Weights of a small multi-label image tagger: 32-pixel images, patch size [2, 2].
Rows from block 2 of a small multi-label image tagger, named by matrix and row number. Rows with one number belong to one neuron. Each number is 500 + 40 x the weight over its row's rms, rounded and kept within 0 to 999. All counts start at 0. Numbers have three digits each.
Before each neuron's rows are labels from the 100 images, of 14976, where the neuron reaches its highest value: "lies over" is the class under the peak. Only what is clearly more common there than usual is listed. The data: rendered rooms with furniture.
# fc1: MLP up (model.blocks.2.mlp.fc1.weight, 576x96), inputs 0-95
# fc2: MLP down (model.blocks.2.mlp.fc2.weight, 96x576, transposed), outputs 0-95

lies over: door
fc1.318:481433476487426501464460554540528450540468548468475454494468524543526448496498487507478440563502534568503569491514452552554535566539550493536488486447469457526476533488488585518524504450486599565568577590472464503501545492487478573488446557524516472490497509514513502491532443544493507534
fc2.318:455512506509604581482496507487473487503527441500540459448549475534479523540571508502535550565500545456428504494483512514448545490464593468491448617458521483514515504489538525445505470532516520472511441486578496462481486473452491483535478524467483515520537443473558507591533450472569553502

lies over: window; lamp
fc1.282:525489480487523555490599551550477477460494502496458461459500499516477504489526450488527546403499497531533487505477463551520502437469507512442512535559522493442544540487458497534521495504522518504467455446532434513423453581495540558477478583487578555517580493550509505521496594481455416471
fc2.282:514484543538582522534473504461420484525372456501511472413480479475474484489547476526463527503449530530563516483552532505486551514474527474467527483488588532488511450469551617509526475520459521465509518528494606486475527534430425485496460534490466493537425519527497526519504509445523507514

lies over: window
fc1.443:534547502516497484519504500548509407480516550459465448452558555528560505481532459409526529432487453600491443508429509460529484573463570471505470570454561504516538517432479502467499456536416506453469470503470582511452521475496494526501509492482480470528509470470507506530523568440517491451
fc2.443:496524487557506483553526500497487438506520493502566493472522495520485474511470483420494507496413463625506501457490578467481438523476496580506529502493495496519559513495481489556567503532452508464516586480493527494567578480484455533474489572510434478450498477528477526579428574569528493536

lies over: ceiling
fc1.481:564462512525528463488525540482542455473511463433477461461463486464573485510476508489559523477496533521479457503467476461520528541432570411501491619556466582511499476529497466517447458480549483517506476561451564491521576525518499502504512525496497509557453418495518416494445531427452500528
fc2.481:502493484438561568471486564597445494505529520465536497550474487474513507482517522429482454470464412460500550487485539514479519473527489504554498511557502504570517557498488426534474501580437469460549520449474511554560582491547492527534497459520482478503478522503457506573447539489604552478

lies over: wall
fc1.178:545510454477487459545530451554526552613471534579509528516559460612536512406514480532464511525504467463530521438552427471534480537500515469479572505581528482472536494492471507513478536523467514452502524504455481592533512524556449507553493504538488541533544455488452446499460486490471492482
fc2.178:527542465501531458460451504511531448557497528563531569544507503476432550506467467488520499472527585498514568526497510407500491531514563522471489467490488510502488530523548503469564486493588525496556487458526467602489472416466486438538490513477524474591488586517460553473540513533463571487

lies over: ceiling
fc1.235:497426535443433423466486437493452516557524496524499485520458470523501476473470536555538557532539478494510450497537495544511454534461492405532485503481476583522525539456482511445484467517487444458530536484528466474523534573502467533399470468460482568576450458447445440488550508472500543461
fc2.235:527436472484566488490555483561541484536453449484446649506536478456540510472506512533540471464459523503481547504439466502532484517497573556509516502455480503511518511509500520537457497484560461505512452386519486578520422498447442447556484509522522441526580490516519513471534485464521530473

lies over: ceiling
fc1.242:484517519532569439562543524557545475519443495496485403519441523494504512452453540554501450529519453481489477513551496489537549549553466477544469507475488474455470494464420466526435487478562485435656519476505517494506538491571470537527528529464493513544498515505511440495575515476535529522
fc2.242:492496543466504496509469547490512559474558490445506518491585498462539524576565513515500512494527505563499570433482553458476475488518566542488514499464540543578522510475607573519451427518455556481496474418551545522497459514496487494567526437555552540527549470551487511453473520531519530530

lies over: wall
fc1.179:466537528495542531458474445550501520505503527416446470553449540532604459513437503531471492537459475503531504500546477527474469495531434443459509541442525499557503459483443515438540494524480594514577520515412501521551616524459449462451474499510516522505502557537513531499546516501538476497
fc2.179:482476516506500498490455478523464464460553442571517503483510477461484471471445574532514525488551543541461562470546486456532504485550568544525608517497553506505423549445452570510540544557542500481506413485594535479463473502513534468543484470496488506494483517498537512451492465503504593590

lies over: window
fc1.206:440487575481487483501514550474515609544430547488547511486463480482492475519453478500479490506501466512501559509462494486533529474425437515522423465554528446474527537532534589575568467518528634515515537514485523510491500470490493548554547489455505520506577601531485484521492474510510478497
fc2.206:488552521519519513501489469490481501544428617522454490548476473539458494527592481476598525488521491468570427584488470522511571453455535528428505533504492557445506549445495506516406472475527451462484531477454483556550500557501472544470486490508495511474451518557508481500524476501552507439

lies over: trophy
fc1.355:511570534541421544477495483420504500546481525562526502481516473550540515552583519459453491519531494569474569550528561508520526516451440543495462399509502436536532558527466508516539534508531504486439449545461511514413528548427485523538498528509546447511496528527518486446497481504482449570
fc2.355:504524406489503525462511492518502498516524548510422427496534449501444530492519463491511449482507587539519491471440526464479491480476572493443558532490494444503511476433541504489435450546452529472515572564544501467489426539513428495560510529413548541508493469506469570538543504511461540421

lies over: window
fc1.486:556524556465469549430480520556554440556457559433463492476449469551546504503490530489514491536551503584465506481521493535522520588492560419512482440492506485506510493543504532556475503572487518544453521490537511465453460446547491444537538478523401524485415539537482489552456477490459489485
fc2.486:467546503501546496536466472552550430480508471412521543444480542455537540452596478462479529536540508509518534486602499421553514548523520476481504580503535439520531522546499432558462470473514503469468509460493476507481507492540531486539493558503503533560507495608461484582536537488498446525

lies over: window
fc1.159:505434479447470532454500484490505504451501467536503481507488551543514482409512528524441445545368476462464504473506499532477567536453479483405485557469605500515524489549524474504536540479495510518463522504457601475432504525473553472490465536470529554509453529552439478532489499454476448487
fc2.159:508496473509491475472480484508438458569527558496471573485600503493513454507508558532502484484413518490481491457566475459470532429509589509482465473517488422563449503487470584553530509541458463530480487555507476556589510452517540554462500509472567469427462517570513465483499552507469500499

lies over: window
fc1.552:461479477460477516558546583560524479491581524471534464482544449473449480539535490542551549447518510580478555498488533482524525424478468447456493510474522442501535489526513547514502468521553569530456499471457452484463529474459566503538549469504493546506483477531566528471468520386549418533
fc2.552:539441517524568524518523517520443562562390544578566459524469490449428473547507480483520527535477536472510510538549482431545509506545499514472500486521539524596531489433500491546484476499486528467466564485465529497503547486530498453481496497540540496484598526555460604473549486473522463519

lies over: floor
fc1.519:516511546504459517536441458461572513474500529519490501520460470397514470460401582477481488538516474483494554482527472516557562525483604470502491521526540455489528539484518498595413455439526519460493487499511530464522480553463534462575497440470554515498491473527515506524506530532444405499
fc2.519:486479499490516440451524536425492499535523439542503467454452489493589511575550495453530549496471508520423443497514480543463608493495433518465465459510492487509457521563499519505586483548508492485520472528473458510502533509557496493500421471487519521392499486565508454493542618489520506482

lies over: trophy
fc1.75:554525444512505541471535536427478507398487532549421528537555522488475458421474456511487467562509507447475525497453456570421540460474475510535469527528463510473591540520466486549585516550490457495491516448460495518518506501509513528481464444532551546468451533517463539470517578512538437502
fc2.75:463520492465495482488446522559440541546551493443513524452502487479499539494515544496524479554494476525486517392476569509469502511449498517471510533435467478523449504458456474490473511493519555500530463452578529512474390530555456475512432458523545548411513453547500558566450426545458507461

lies over: window
fc1.261:467563510477492545502560484560460465475470557501563439491529539526514502492537489456488559434476488552524433525584507534554535527558457521485464542522564528480509522459543463458574502480473515460502449533529567451508482551426548586487539543514452481559509429492535492539535525492540445465
fc2.261:484518517523556504547517461503439532441499483423481549438459545499471383514527479476494518527478481569484472420484551466484492452477463521553524452535533450553511543518508550505514527487474547494487515525487531454577522527530431503491432553565486553497509466533491463562423522542442462578

lies over: floor
fc1.420:547448423529473454543533543502511474537457520462537494505517543535509484479510587534452479394533522475551474523548467534510575564423501421410473494438483476551533546503516525565479498456523490511482514462459474532558460475525547572521527504452530475456443456443515506514487466454490476477
fc2.420:486540490492534511463464554442441571481550478509465472484497413525506537500560493442532445549472465460493469451452471487471516454493584534506435452537500501472483530523474523509502453510442454488508498522613486471404542505423503463491418524491539468527519494510481464537477550527539524401

lies over: window
fc1.70:547514553382474515473549570513473481504510562442484530505465532539463514591494468577502436515534450487440557458497533528472443512507471484469463498530489490425531514610461528484538483511549553511473529503454567504487547442499495468509509541501443497549470523569544522543453531495546482480
fc2.70:547493602450518518442466514558455498504466526474484571472424516495564534483533561419591526466515428487484545524461519461524448498500490546451454461584542477556475515523464453535487494474461456528492452494460524473517499515459491544531442564516535452463520501587501488482529570487470488522

lies over: trophy
fc1.149:530530499435478521423479487499531477498424552526420481454510532518511518520479508471524525530512524490491497522480528523445516477504401547461439482567446537466543514502512538494570516508479540513447508489500582473505425432378442498462490493465458456576463452468501476505444453563495456465
fc2.149:501493507550489525455515560463569474506440421432474475482538529515465543519514469462533498462467503486469490416416509478521513527522555560518497474566539511518470515503391478520486510504514507483461497492502521475591437604468489454539488493596536490481522478480559426454477424483455518493

lies over: floor
fc1.10:476481399561427542579503510535558508508562538453507490500448530467603529435500413455530543515463490533504472518551548511507526581449492542543498562513435529474525506517532537440411458539488487494530500497508452507511513492455507505512498494537536456541585527496438465482452466509505500523
fc2.10:525456567559533530453503496494449517547549524532555544567419503434595466433492511461508449522485488580534522490520476498485472529515559467455577509512465559543437446508527492515539527545528557537477539526521490488523561450576535503430564505510511493539549516501517474515518533475529425529

lies over: door
fc1.124:432458508479480562449511502522490465461517528505494541506494510533532457475580479554494469556486520454565537438513552549532539532490476479538476518390517481613540522504587458548456460515504501465456497509512531494519479548568487535541495540449454504442450497504429521434471464556558528477
fc2.124:510491499545527472548482467531571517466478499541420486467551483499536514566478459415534488480502440503517426500465471499455538480490532522442507593495525526485482524563460498541560537409395452471462550545515499533478499466440509588515482470459549482470523492462493512486413502524526553459

lies over: door
fc1.93:505459468505525506547444545577517530484499456510495538486466501452473401519447519484441512456443508419489458453517449538558486510527492512575557538449480487480481471554531476493439464461543480525528520517554523501582535507510556424501468429514372533533509536515501456534512515528558519485
fc2.93:490477429526479493585530471499523541494516473500440500517493556507491560520505499506547440544559466583540488474522550484489558497562466430480589530400442499466496528498524515533480480418500572502462518510529490492489408540517469559446484446442474516477528484481570495459531501538478430464